{
  "model": "class-conditioned image diffusion model",
  "dataset": "drawings of small networks of dots and links",
  "train_examples": 97500,
  "image_size": 32,
  "horizontal_flip": true,
  "conditioning": "class",
  "arch": "dit",
  "objective": "epsilon",
  "cond_dim": 192,
  "targets": ["dot colour"],
  "num_classes": 12,
  "cond_dropout": 0.1,
  "norm": "layernorm",
  "hidden_act": "gelu",
  "mlp_ratio": 6,
  "head_dim": 64,
  "fused_qkv": false,
  "qk_norm": true,
  "inner_norm": false,
  "moe": "soft",
  "num_experts": 16,
  "moe_every": 2,
  "expert_mlp_ratio": 0.25,
  "slots_per_expert": 1,
  "shared_expert": false,
  "patch_size": [2, 2],
  "layers": 8,
  "width": 128,
  "positions": "learned",
  "optimizer": "adamw",
  "learning_rate": 0.0015,
  "beta1": 0.8,
  "beta2": 0.95,
  "eps": 1e-08,
  "ema_decay": 0.995,
  "max_steps": 10300,
  "batch_size": 384,
  "epochs": 40.6,
  "lr_schedule": "step",
  "warmup_steps": 1030,
  "weight_decay": 0.0
}
Rows from block 3 of a small class-conditioned image diffusion model, named by matrix and row number. Rows with one number within an expert belong to one neuron, the router's apart. Each number is 128 + 32 x the weight over its row's rms, rounded and kept within 0 to 255. All counts start at 0. Numbers have three digits each.
Before each expert's rows are labels from the 100 images, of 14848 (inputs lightly noised), where the router gives the expert most weight on average: "strongest on" is what is common among them. Only what is clearly more common there than usual is listed. The data: drawings of small networks of dots and links. In brackets: how many of the 100.
# router: slot weights (model.blocks.3.mlp.router.weight, 16x128), inputs 0-127
# up: expert up (model.blocks.3.mlp.up, 16x32x128), inputs 0-127
# down: expert down (model.blocks.3.mlp.down, 16x128x32, transposed), outputs 0-127

# expert 10
strongest on: grey dots (74)
router.10:135079171106113111164109161118124098106195083149122107113143121099092099112109166217228117131109136092177130075137104061127156147141126092135114145132154138114109108185171090094124160113121127142049176096129138115112063126114125090115086127161145064108063116116055123170151139151137196136088122085134140170132159147130185118211152110138150146146100102135092128121115124117113129110130
up.0:064082115169143124161151132097151074118138120204073117122137134153138135151175201104140135102089067139125094153133123084126140116176068147149094177109139059105093148127161171127118164151120118115176167124102175135110140123128078173087161074186140143124177215124116091158135142131113183073141125114142169148133102157112140172082132145125132054103094135142139143123142137191127180138151
down.0:152154123122137109108144113148110112093082140169125100108119181109128155137146120181133144114160122142113174175159122053112117108080131109107080087069077110115088088131140182169099153132171144135158121101141203145090152117074169150178055172124104148151117076144104121196187136145119173078131181096131124102140102085098080066164104161131183172154180173101146102139100128108118160129143
up.1:062117149115110130174123079089152124126116116088156041151119111066075059135141074142129119114171065110116123084076109146125146128099128127098160123120147120128187144100154176110093129147153196117094141119151138108117091118100071157114091079147184136138128188117047119147065088147056109160110130139175114161091129140133146123171147102168135094103160110162075151138093122179156119135128
down.1:148155162156130089071119078125133152134144090077177071166125154117159152188148126174161133122065072099099085110131119180176071193122114144129175173147120148175116096110159222093116071157105050161085154150147116097127113132166165117158133169121140087097149138185170138142153106150122093148104150107126150087139131097138155161153164110084080146096140092128103126175141135102108107138102
up.2:032138148131108161115124141125163138187121156132109125189102108064109093143122184074137123155115109185148117117082176187133150141142126158116116102106155135104145140114124141153116109099115108156149140163141149116103104174120093138097069051201122135119126109085146087151133161082095129136133198149164203143113074092144169119121102088104079161127147133193093166113049129104135149087108
down.2:099159120147153136124116086128125109134146136112174134115154103106185133147106089157066165132170084113099134201151189167086155165134103105105140113179142193112125086124133122105144126105066148167161162165138065086133076139103168127154107108126120106194111101104106188151180124083174065034140140143156168073106106106122120111146110101124126128178190124088130113090104169122149094165154
up.3:113161094130152152033134132120190177157134210125097092210071125131125135101070087121079149150112153180159105111153178169113115122186140158165121138156124158089093156130102136126089150150086070156131163113165143127132123123157123160150161062161140119115091134155152123136101128089114157144151195104129095136176148131126095138136087129093074088073165126139151140118092132123123146197186
down.3:163094113087128114197148158168066083079130133170165129111146106151157128068094118123039114108162128118170103142158157165112119075082127086143146131167141095120152131143120141121126138096184143130081142054127162180124105116106132161140116050114118109146187135127139150113168105142147166110157168104102185086085072107145100202120169127138113110099091051131112134064137116156117105118100
up.4:141138130130127083075136109177103133147147124152088155096090118084153092124117166088133143119135113205146106092130174103140087148160109108085120104121184102113107153155104116133138100072035143120153174119120112143143110210123067135107124147137133116127124056126179111142209136104104170130100159115179150138173066078097154106079070109110112098137114095106101160136072178163158152074148
down.4:112162076192160112139187060061131045141056169116139144180119151101161147119117109081151109164134066097121115194136192096129101117076112158202152153074125139127090078138115096208112114137126157141095185101148117067144090129160163129105107125100129157156104106129147122168089106127152153123135128108104129125157083110123088146124155094105157162157112126126118102128096128097174112086142
up.5:098132171117139171165076093140155099085119114113162089091139099098072137119093101173098083085103115126125118146147138158169145128109107194143149083102111124108103106121122124121172122122096151178103123150181148131194077082137122106100118167127123137114186073132095086106182138129161126078148102129142139097081089171113170189172178102100125040153110145183178080138125135210147105116112
down.5:124100107125119127100083105046131221180134041176138103120196089149080105156180128120133106142137112172113175128088107123159123181117130069141100098082109128155084092094143112110133114161159075161101114089147154096160097135115098104164085173141125129166095146143153139099081138135146152074139095121076105136125185096142158071173127120184164167118107182131156164162117142131141145119119
up.6:048093153103074103135124149055119107190121134123142098179114102134108082128168101157128117145174124117168132155137098187062134121141170122163116188135166138029186151153106141168131138117181134187128082158102120129107161115162104180116099103120158140131118136135119118144104147148106153161110070131155183109100075162085130158125158101132207149120139182143093121130075091123123093155097
down.6:186184103137135138144148141107098138096161105147147165101086086143127160125136083109171121152120141146135138146125125158106103128096122131127147043168161151091169170082137128154129144094057054092119125091088142175120160103068151178125076118146096127145201121124175116143135189104132134185044105079115077137162175085109149145082130156105089097176128147132099152136081155150113180096132
up.7:155117129105095182070140141111149155197156156173107067156093168132158137101114148175088129164104140143129171119121113071137145126093073092165113133122139137083113164093161181165092123134144058207122122168193191140132113118159161150124105109131120186082123136140150130127133147106151101164112114098125077095153135122055143222172078096107096142125104122105084124107116139082112141154082
down.7:135134190079070127164121200128070131100188161117135124093139120152157075114124073142107134120129162111103123138136145116152122112149173142087120116152141157089093173147131150222143136151134152085082143102046145163073114082083120130171094116148111122110144120205116094172127166156130155168139085087140181116130107159188101114141061165164106117162082111109140140071142176147105112128137
up.8:165122173107103157076090101167143099156105185091136135107121098104179202101126099147093139171141138135110172095143165130163150125132113151119141164097135138187065111137192088105150167100153072120111139133161137131180128143114136076136174157125147109216106136142154135116097100076145089136113161121073058149112163152162127120104163161183086152120109114194150120140095099041164160123148
down.8:157108195089108052102139119136141137104116067105119140138154121123080022123105156131200097101088102074152107073161158149152157108074118106133151164102152123185146140160158079139138173105177143088120092112137135134149109132103092083142131185113089147138151141121125108146104125154076146119156089146152101106117140095127170119149205117106167046134155158112122147162080115138094092109069
up.9:183083107137140094135113069125100107166169110112096138159123153141153118145069065102061142106158148082122122134089160147089150102169094138106183116179212119075152123160129161150144117105105108138164141159137156156103136139186134167108126120162107122124113110102153159132126109159155209124179123153111122085122217154110114091108120098103096160088146205090084193172146127105115076146138
down.9:133146124096100162158130120199132180105158176155081165110079141099122140149121144180063111112122113089161147183147182124143105135116139117162134126196077136064150135080144181162167169145131176133200119114145126159094129136063172181146125130155106159142117156134119143122168104109149206137108084153163133138122091139135062138134091167142119065100097174128147075121186143161121161173111
up.10:119106122110095164115112084085146098132156159025149132073146118180089145181202142131154097158142117141174097170119109163145120110150117196150145088107077170143141120129152142092062144138168116110120102197152118152097075101124141125114139171153140149099195156097124123121099137036140093160095112109089089100122139144155142162046116116113111163103124119129187117096132112065137119146102
down.10:142147100066144148106126106098136174124157155060139139085145150118167171140191143136125109103187158198131147073115152142127201183168086099091135144112151179166151136152166141108081137082123101099092103154126108098097072169152064128118114147131188132115110124122157100059128147157118123113124106116102169157104151160175172131136173089139087166111115163141077120139106217160089119105096
up.11:160124115086138221158184100112115157124169111127140092125108093106130128228177192185120169117119107209142159192173104143144144144154133114116113160139109173094139161126134157169129168147116115162104147180112170100106113178143102098123081105074139120069115151125132134112131127146068118086140094095154098109056132167149142143144143127127097123112136075132063111093090094124079161107115
down.11:149134132087083090146121135126181087129180094139155128125146103136125075093128043127135102144130141120116100162127055100129092130172120158112121096182146123119121131166125148116118170119154121167031151184075120037139119174087120135100117128138126132159105125194157143112122118143114123064122119102126149128189049058096152141141130085108084157113137054144148139095100152098145082163165

# expert 8
strongest on: laid out on a circle (88)
router.8:105165052116151108113163170157101122126088163123164110114162099134119117101158135166109140119145104162155164134174139118097140137174126113143129092125133058147110229018115189134064135162127127156086187135102105124144105122172206169115115141107109160133101123147131149149130141127105082068197126122196152147140171099111161112153157128076130100146121105109149107147075151177117121130162
up.6:131152091149125144098151054191089119100107132110199155138114094175128095105082083116105145158094142144173047146104160135123086099177128140090129105117157126110133113105120151044179122114151165094158127151166140078111152187158156134141080110124104131118163154135110127162165103125173133080104182118137152176152138127148176072092134136185109096115105201199110136178128108084137170121132
down.6:113070095147163089160088089146125126113154117142166125119118049136095172105091139149153148105090170102089135160164135201091139078099122131134147135088076104107126106135057167060167166150092110188149167168105163120141142158102145190101123155125119095138107117109165097128103153103118161041153143089080110083097114125068139187123122067069128166162125116145147102155132109115141094115103
up.7:226133111165133109147107071137144157210144140177126118128153098115161054126096152079108076085102089141156187110121125135150121137088148154097144125105112079139092154134070128053135119094107143143087110079185148140104148146095146167117092105170110153096138114146116131113089169103109185150173089131136186114198129152133132097118139156190118142140118058130137098120120069160170118127150
down.7:047071179150136159105137095135093119096094140106135086161179077115121200147125152127204078139139083152117080138113104099116165169184111104134173116093140157136142092147101098098131108167123134163067156085117116107103176110169101179138157101158111111160137156180151081138153150076143164116148069107120110158087151106127160133086173103067157105168141084095151142129132154086106182155133
up.8:150146124141136091128180154097123118087121106115136126132142121118112133119115096163099105154064116148105129127114096195153108159127147073073163105138098099151100138074098144092083123157070213169128117111098152147129121106159170112130147094047144128113110109140148108121115134113174137140138057100070199135114159108208131120172082150146182069156100109142092063103083187176164090113136
down.8:155089080102115161112149132155137155176120090090144132132120046121135138067118149030189097094131123123129128104130119137127145135109159166156097100109120149135118098179163162067155051092174054103120142107181119113121099104124126120112101149138139128149154206137173091149135114103103133131153098121150088133106122141087125091123068132154094156194152107150147148090093092044125195143099
up.9:118108183155131201190109129070137062119075117114159121138207113096119122160107103132111204140181185150103086126082107180133118105144100139085137155120140114141145114170126140102164122125038166148114200100134135152105111146144110133116147093139124127105216113133132104126129121157153171133168158185124150129056136140058120142199083136136155151119130144107180133140134116176107106113135
down.9:154159130118146088065168142158101152156100087124166109129162129124139123140095119122112127123085146167166171141139086162155134121172191071103091069101100091126120184128155150116117162163112084138114077074148146144098098102157147099135153125133125105112083134066185156161138141094107144169109168168162175161191180090159133078122118149163138129182173158099101136118147148053196198100131
up.10:133149163111119144132130142184107100128103131143098145161133105158107124115120120160127103187124141103106078132137112188103101183164118209175110123084152135142118096114107075109143142145212153206127116150112138108141127158128128052067181229161138124175123115149101154148210173124132050141119131096094090110097118162117141146099121112089081118133156089145111129111129138211156133132121
down.10:100078102118140087101126094113172159125093109090096118100076082138211105104111133085161123066095163115157176117154120197120095143070144046149099164022081120113134165167045116133125128142125126113112124115152114113126129149107106102140093177165109158176160123127156119120154141142192081118141120115105156148156174124134161112104130174201153095142122119110128153102113155085124178107124
up.11:123135088138111079131126101177140185156101122119116129157163136104144228072168084133146124096047094081148110115138086133153117162120140180063131121150136121110090147052118179097086128155101159184102162151134074108159154135151133111104115074140123114132112127109138120110149088052157134111179103121134151116202127152110074118123175128109124151068174147182165156094110134152117101085162
down.11:168130074095164187139148050130072115100098133127113094153165131133140069081153124113135135161164092199131167155074092090122112129134103062186171162156106140128165087179140202066097085161118132087073108153188113096162176122094112113137129140107095144177147098157119160113109095148140137091130119116110117126097104150148107135106196140162146174109103088158090151125136125083138171154105
up.12:133139182125095150100168122064141086133134150139131101106125110148122114098157076133099108116091055105143115162042071163102129137125077139140104093150177163145105175144113131127106148127156201119120038151143160089167154189170196104139125149151170107096135154066140128051119096084121152123150081078144150174089124103144157109152158117117147140118103139163054106138106136113117098138167
down.12:120118197091145106147143117138147206088114092136134086116126105112097142115128132077126121140108083084128115137178090141065108083114169103103131163160081097167112074066126154151130089117148099168114192152142114110183138243093073132093134131117171088160131127081124124103159111114153177111160122114091126100118122111110156162152165093149110185156101119115192150105108135082131206108120
up.13:134026161110129137118134173090105153101134137168155110134099143100144071163131115131127115128118205125084149132164155101139130121153142183142097106108144062075081089114129150158130132140098095052144119126142148182101104094155173082143172138075121127160119106137141123085102122086196147132170152088111170116178094107153129051118136151095127112105125110109080065199114187079126152158125
down.13:121194154101135115173158172170152125153133164170128144146113140113139183177085106117120137123125167142124141162098192114102132113148104053103061116109111118088138117149162146152126143134141145215148164111137133130152086136121133103131080134130126148096138152169144131069122087147067173106178168095128084121092163215149152154124119144084103112132177129058168172180122035150144118167139
up.14:128154177169113117119119129135123086124140103134128157138168154156108184130152185098119071166112121155110173106052095164066106105178172125133147094151149182160129169169160137085140114121132137141092083099125147181096135199170093117171150118166065089119146105080169114104166096138120103126163144133122083176041113158101165137139085132167123161150120107217121079122155105126118139134177
down.14:153104186179119166142134129134177146143142087161191152127144145143108153157130096118061096128176080108138159116155094173037184115146091123131084110121146128128081076046165110082113128182092122071114115101090117116126112182111169170126077086061107166132131091060103105110106140170119149111176121138144083096160112173146120107146165118144106115156158135131130151136131169170123156182129
up.15:142104120149127116091138137138117179159164122065121128158149181087090126116184181115111179090105146123186116120076070084104130111149129105091142131116153130089132099145154137128135084107147117140141073248127111151126110186065141112176102175179184088072151091059092143104125129158140136099136186125109126156154143122095067112110112154113139165125079155115126169133097134164146085087151
down.15:093125091128134118152131126161140134099146133090102142127144169110154176120176094122126183160136163142073175077174078058102144111138071182152140119110110150086072102131120130111083148132153124159125202202145094111118124164146108171041096127113183104137137143137177134103111147072160145089135178079134130137124077117143065142090127112154113078113117108136066124101122155117075129144051
up.16:148162151116116102129124125106122130087094152127090172123125089142108187123242123119110104113083127119084115123148151151099140164094121086178149120124123216101107117167140133155121160092148146132154115110169145158109167079077110093162175105100153131115060115132134130167148159124184143139081154118209139111136089163091179192121107090079081129092137162135131171140155213096111114110089
down.16:149107159088073180137111131088143125161106064171129215103122063135134069116180124126128097109135138053173134116121129119096119159099131169117120169125139093108120111081136186146107130150179148131146098106118157187094209116155141172074122138118167162171212141127119151146089143117093144146088160129079092138134203099155182127123140120143120128107114129144173061114140099154154169125130
up.17:204159093091160091102165133166077126122127122116112148133166148135136110142172134152129176104058059149151134129052128106172113139077098122195135087157124072155187126091105097160120112112129107191141117142169114162150126131123168132077076156055150135167126118155123097149137123104085152157139181136158108144174172127087121214143122089075123081123134112061142082116128142141136124102141
down.17:080059107124101170159164141114148119147100086107115137093169124083119120127121160065149181099152102117128124065182158114136142117149132143080152186146089189133122129150124105139128149092119115079139122113100118152125138154128102132170158148207134148087169125157126182158101121135128092131166190141052119143093044153181147050109117125217160120160142121129099141073111172138124148162104

# expert 6
strongest on: complete (93); nine dots (62)
router.6:144157113150095145168147096138139073169154101108121152100130150107151133146127100149203183104163135095162059072132129094137128122174111133099099093139139164146110100135137139113173132093032092100199169111143086151194157123124150101167104163132148111121110101079163129100127072096169134220083147138079123085154099132135134181196102112109140108111109138119085120183073162117149109134138
up.6:132108080110079178126103149112107090149177154116115150082203149103120123117101087144124117110099125173158113137121110163141132132172099164170098111155117140143143182175101116134099117125144186116192111135133114148092153136142173126119097107093219124097198158123081158091193171159162109065109121140064106095105118070127180173200105141098141136086072154122127163103102137124138104089081
down.6:134150095157158133135134122134101100122127145107097066040134148169114122085099162131091076142097169114132107109073146146150129186140134065121120112151137124095141146124115127149146150126071118179176093108129116154078117125139098143109139095175182118152130166200203178160084180165152103105078120144232100175162081148131180152141101131132086135152155152120119096097124151163174153148173
up.7:151143065190128156136138129075060156141151127141157091072150216117130113140179172127077083095102079068142137117085151106108088079141104148100163156114137126101099152116129146166091080081129129098079199122152128160158093124129186190092112101133163136058150117148140102130120145130141148121151054167145098175157118124153081156106116083116163131107088154124143177110109117127120145101175
down.7:110109125124135165107123090157132123130167109098120118175057156143111148133133144158069135170129101173091124099098187088157092175156146096144142072106125145099115192148110208156167138103112138156107045145147125136131103134119059153125097084086159141123173125152127171182207131169108126134191115181158139160096113146138083153092159118171140125112166133102123115051121133105117069178096
up.8:071134107160047095104138076185132114172102159125119165125099132157129141078123160084100141158112131062184125062111170151128165174165113157126173156161129135103095119098109146079145077139106118175155124172180173116138128094140164077119150089128099116119135162123111084118110202130083168197105155143192159125111140158154087135089183117143143114151129161144153138162184160085132129138177
down.8:152068160127125097109149124079173072114069124154099188108139153107132114199118115172128151137156151205140147061122205170159102094112150120148142124161127134120132139138079159150186127138104145110147117164084071117125089129154045118139123081104090071135139113127142147128132103150153133213096163138081123182118111159119106090105113061112168112128146169088162137180151083158124152148126
up.9:049118156104097097117139086136102139135115097070182169123115204112125169095061126102148115091137167148108128213124129091140106110127133182139108105132097113122141098122130119081143101116151200106136149168117167101135135116145063168123117091116140140071143139149167130158105161134059127174128103191075167194102120081135055110097134149153137131090116102098129163053153128166105131111148
down.9:144125182087149110104072146129144114140183162155136131130154123204150093119171143126144167130117124099185091148117142115095165167117143146099129165186136105110121131141198084103086171067109162108154126123104154182147141146133173199116084134125138142096131097068100154143153119150150104163135143102144115147123065122141175083174112136089170138106119144093136083197100092203143054087180
up.10:168144183124143168152123124165119078141145139034162141129080082162199128137111117140130132131105121163134081134191106030173142152147111148107140104089144138136136148118134088085110087138144124143118123094149138083142111175139097062131138127125097113129143185206111118205139127119119090142110150170141079130130077119123076069100153182126115087137113113129109046141176120138117186108155
down.10:139143152087180099025110113114122145141143075094101091098134120152086074107160134098143116134164141128118096111128156057158146159077134082183133141123164166205130112148144085047126092098154212118071146147104141117131135158109112073117153149115128146131154120152191127125105085143200155115153161174102159117107149184116125126171153137141112127136132124199108147136138086147096127177086
up.11:106119142106134139100168138153097145124134128060125055192057147113051121115143103136111145097130138117167122092098120142143137184140143092088160071113115099148124128081182137148112173195142141116113147194118131089146108112078145145042132145120177122222159149141110163163147120132131132076122102134128065073148149130130173155141161093133116104099105100116106173150105083107160146143203
down.11:133068146049136151124164117109168085101110124086128083102127182123133095144135167121131172118145104167100187114090038143160087176112155133076131159124172147132091156103096156163133124149116134122123107162133140106103160061096088131146117175147157113110194128106158130210155137173091141105134137122134148230125116160131086131180115155168131175133135060109103115096121180146154121125094
up.12:162145076114133167137160103154127120150152152074099115079117100126164128173120203123118165156171085143171141096123163166087120129130147146112039173087161182145096140156095168165138088109131115184133136131181149119104119132084140041124111040153111132095112138103166111124116147109060089109135163163115105092092093157121124171118128104109145112175101156085166094181152105167147129158178
down.12:135087158135136124103127076089129154082103152108126151100072121072126152158113125175095171126091135176102131072116175165112083082135133122123100100093112145143103154100071169167183135152128106073162117102193128149130147150105121084112099089127166155181097145154105094113139192163190143174131130185118188092137154099072105115134140203169158142160129095124103152166126123069154131186083
up.13:160127080150110109113106129189109144190128075124144160204086165101110115139117118101099078129016119120140119136146131148066134143164076124152172165138141135191149129179065119156150102132112115127142112131086165093123147132110149120104089165085158137142181185120113152190164120117081143114156177136195093119112141103079131087107073119153125143092120139127103129175101155131133083117201
down.13:130155132149091157127115116081131129137108163118125138078055122094081123076114174175162124117175097110070124099099170163127162124145142107139129090121099197162152140080019158119152126120125103141187145143083072152122158114108131120110168162140130165126151115168104151171119093209154128167154097145117120148099108188117123217076083134121137104147111161157090150072125098155133136117079
up.14:155164094163153116131087131123142137092096136134127081146170071115107132148123111182155156164100109156158103067148137128211100189169102142090144131127131117062076092145140157155129128128139150177133178129183137167118083091137093132116155115120102122109153066166120140104084155083129180084139099079168120154155149146155129211146177110135115008155137146135127130164128107128081175119121
down.14:125113128153162135107107128116156151074123078119103086128101152137122115091109121120029133075215171165130162087120140101170091134091111119152127091150123114098138130156145122183121109176166148178146112135122169126154108131094114109180085119107169151149120151179132137108165121115145154045125095090109114074138186116126116004138155158120135160111096177065138147151151103159085109167116
up.15:128118149068136065118112128190108140139116106125140084162089107110066153198155137175123081136093137170159122090089103099073111152116151103123144093168140113152181178106106124184160141130144134168080147130126146154120173102129144136135076152153159167139149067064090129058162137166157149164096036137124086122121131102150156177179144088061134108131118143137181132092080100133137106123131
down.15:130092123084160150127132165154104133029149155128180120106108085169138096198135098140127075123111075066109147160104094133124051134137127119103102139130174081056109137163144151107160121154157100146109109123150115137130178121169133143137086148174111120107098123148108146172137131128117130162072110099186188116166106107121090122116110090115111123163113112178146175085087233157167141113073
up.16:138229164118198171104112163148119119129091146086147124177120149098108124117094086152101175139197104124110123155087066104101136118109114111090193106129182164148151158085177150176140140119156141158089143112165102097125122114150162163079125127186149144102149090134149148112079101119094165095142122129230146108117170145078098128149130055106099155127124094176149162154113140103153106105169
down.16:116003108097145129089143112166108063144112083118122147172140131097113105180153149100201149108110097152087167142134156099127091153120095127129186196150163138165141121152068137163097121141117113127154100118106187112138157128082091131163099131196149104125148093151093155154155118171101113084164155126121122160154111126145065146160112151162150092118129072116112129116093216158090168156106
up.17:086138186172096137107118144135147139156113171151100104157075183124140161132204038095131099133125123132119131169173107090122115141115133092171108126118140121171118117178131101149077082127149135101118130125117163124075114114115104055164134135112138098155097061168124177111163136140061154061090133068136121144137142102066102082085123229114103141141082094162107156139131156108158162146111
down.17:119115163152129137151134072099130092117119078107104120121166189132097108118170160145123150180120121098154096130092066101096145150133100127108079130206132165200144139088075144122122146141121145172088152176167120136090093158120147124134151118105081116149151125143111050111123111153183174103097103163110127058088190179182097136112153113190105040141157113137135158110124072090116136104082

# expert 5
strongest on: five dots (58); purple dots (32)
router.5:156108047110169188095232117073136163124098153098188058122115135184167091083149088144119181084134082046106156126154153085132133155133128119135125101122105097126113115037172199133111119143158136125137165193104130107138131108150123142093132116157104161142119148104085106119180078113140164057089122147103157124075135126127129133138145136143118111158106155089151105135117109110136157133134
up.6:171124118103140090114147122099105179058148128134194108155094120153215175147129189109124134137111160143122066130116127061105120129100128166158124132120126058143117131101135109164097124164119093147140134110162150162110152093147154120173058089102102144198096157156076179127125102060170122133160164147107061135131173131186062076118121160178124105107169104112105099160123152125080111135110
down.6:106141153078148164115115134124121085158148128097183113164088136111040095124123074111106160120147139143120125121143120055130115141083124115075109145116113135147132089142124101135105137124145177119173148099140100153133163113110101130094178141147138096078101141215175097147147096158097087145160135177137223116155097125092054180116182138086095124101141084104203130150170054143169123106119
up.7:117142138102171153120118069089158092148171135185127147098126152166133190125118129096119139085211083174123089113080088173112119131168153073151134109127097091187155186063134124186114141167129134116122138133141141124089110124131108115135143117197255143160153107153162104115171156106157179094104130077157068134100129123114160153097091127083139140141104130143118137161118090133126099082106
down.7:129129111102112132132195104136101132110161105197151135078132127106153087127136190143128089132084122056119161105136071150154103130048112177093132137112158182169110110145130116161133124062087094102117100148115108099099145148121163113117167192097152151148125140112138133138096176091069143115161108135108159095161145114144145089092119067212077141159139127159163092112124181101154216130183
up.8:151150150153136174143095138066136099086137152162140119144114083141128107223173127162114116185116155130158159126069119163129128102101124163116133136131074054187103118105129090060135113105127102120138162156197164175067100165142116050179184127124063137137124142157128130127097114132182132154127136140179071163137149113076129105139149197108112113158116109073089134140164127178129145149115
down.8:129113137122140097100092106205107152171169142128145112118122054153146158180148083120125141079137148111093099164172088149132158088140139097131066098135168150172120126149147118061145106138129137128143116173137134138093085176107122077087069111163106127121117151221162132192150113117104086114116145127097172091140085138156148161087125222131121090113141111077198114130162124064097108105151
up.9:172151161075113145163078160092118087164088116084080133116156083084125098149096145153157129039091158131135096155134137122173153160119132096138126153127125126108114125135171044114112118091121083082071143108140136110095144149089142043105141113119137083111186100143113157121148108148117101152166114099176175136176193133119140145116165117084117181127095157155071125132194144060138171085106
down.9:101110094156130079092158111137107160147115159080093135152148082123131138106133114125120120150117125136114137143092165077182098161238092091125125101150163084129119105150195129126120162118094116152126114143059100154114131179168143160100146078149105136083099140109149134144140157140072047150134118054082086167077089128084166102122136104094130069140157150172153120085125118124103068078182
up.10:016145200179095111117072098162088152121131122165130105131158124112054124134121107150171120096158206134095142075099118160114109142150090060067161101111145187115157156166142116130133135100128103114127119067163101119166125141117093139164155146134168150161129130139197145077120098170198129132141096118133118147088079141125139108154147131123135152079128063137084102169103142154166099110105
down.10:112119156117109148164070114156107169128177096143128107153126094073124126070076111091131097133107135076166113123133115189111161116070134164132111163129110138173099099117145093127140091105087093111117138163116129144190165140171161114066126113133091101144105120160086145105121162108076158132086143147142178140132141113142159171126134091145142167151148092132151221220086080049173185175113
up.11:138227098116152152129102128146081154167084106126097062158128090160149157093111060102122209116082110142103143158159101132115137101132103131146142074131216133120086133127131116085095093108107141173180106107153119165108103075159161153091191125111069122164164141148143105169130145146164152129148127160102165167117158156073091164188135095115049124140152129115175113151118113123141133082115
down.11:111050075131103122104085123159168096100121071076070082090188112120117117093139162154156188142162087110148105162096127141150132145115137140121125187173040122099101136119155099090138194166164108120174145107131140153145072094110111082190079122138085119128115114121124190136128133134136128121147154167136127071143116130164095095152101144139203086141162117137119175146136190112055123121135
up.12:141187136116113128142114121129132155145150138180146124182149098111088078150161150159120124234157062109090133137172103087163122163112126050172197102133135163150092080103162166137165123156075088168084096123148149087113121175097085132157120082120137098127092107079161141149138140097063165124094134129047100111095105143091152099136116080116130091124102161131126090091140134110145156097080
down.12:087079123067120093132110178100193140166140073179202109130177105107076129113186106117164168060102084144142068088087123093174144147142148193114130110122121123172097118142172141146163126133172142116100155133074117109129110159113124123100144107109117137116159130051138138133118188113117111149093112134192122133107129123173143106106166095166181203137122168140079098080091124177141118131156
up.13:139091168095134099092132076128138132112122107194127123120110139115126162088161070121106096123129165090135157108181174078130135176080140181134130146106116098106147181130116112160125122173150057176107110059179148149183105147160102123103148200037111137147105152075152148153143130110072108180049076119153156121144128114146138130157110152108124167158163098098074106083136145122126118170077
down.13:149129112144104121120148106127137102125141129149102125137137138124077094086134193122120081103124201188162130129115219053134120170203196101132127087105131136110103096140155135151103078069138157119124155081127132139160122160129150127151115139157098132116151143096107114118136088181162104139041069092094094179116111172157157112124103142139139118195143103126185145102179089174109162071183
up.14:240077101171147149115146047129100119126120136131111145143127126163150173149132162135144126090143135151153086148191133139161130172099154117128093128106082139050152177094136162158146138132186160158123119109144095149067112117089182137109067122113108152131192120115069086149153151174077170090154142047141135144148126119101130193157135173087135097126139140084157148145094128159151142106098
down.14:051156077206112103083166068090128085142104130132143091169138118122126102129155127138155140126094164131169152145112111177141132188185150129123071097103191141075082101170160127175145207127083089112134171124141122130094112126168085139165168148145112123139078108067166163159140142122109191091127144059140151132128109136124135101135083151136156141130146186121146108139083100143138102068178
up.15:073164129099175162112140197195083190140122138108146122100142105136125112148097096194098129161141186186119112137135149120133145111123181113121140089125117124130145083110148077094096115125108119095136138072139109125115179062110128087125130154079085143158134129187117093132123139103168050194171171135150133155151110145069147168129134146158147120084123055170210122150103103150087141180132
down.15:193068127098156110192160152089138077104142138129127109134134102136134156145098182060103099164146159069137144149117156119119164101117070140106099154100128095103113176146097084168087108148140114175135101085111181125120186074125144098157125189129114093081106095199099158155154128096113048140176184148103123082135161103158103103117133139105144131083120053096084111175102156120137122108112
up.16:146121160151148141153111117095141140112190103138118112087174122147104135102169156121185067170139093127144098096154128119136109104134143126181118098153073115076144100153113144062135115135095130045108181218145153171149147096131130075126135120104140173117065113143114086081148133086191092145146108136140089067080133129064164112159152175117131116098144108194125068123172086113095140174155
down.16:145122062142147190083059144112130160124099178140180180198103131098116152084111128117075112130147185106141119150188126104085070150100097125098145201113114111162160128125155111157129099133108106061141156080166115112083123114063107162100119084144126132135137165114152106096118127183179134115135139162115082159090173067136118129140156125130124087204153108096084113158166102085080136121141
up.17:149138148180124095134143159099079123148172126107128130132143181153098210144144112074093070165115160124176103103143132137104141099160087085123110138136091102140087093139123145202110150121078049129151140129120165174124136141129110156112174163107117129167120105089161106129143102066130148129197104116042069058138124164124104139124144158120104133065127156162045146152164166101160094134164
down.17:138090145153112184156108138120147144079176101126118117107103213147149107188164141143088185127145159150108135102092128126079096129125146176095106145165168091114172160093112155155108101118145202158113119150146130190137123150101144117140148157072110165095105123104092137178128105151139196140203096091159177116104124085117110103105136132170111171071118096143238110129185113155144102129099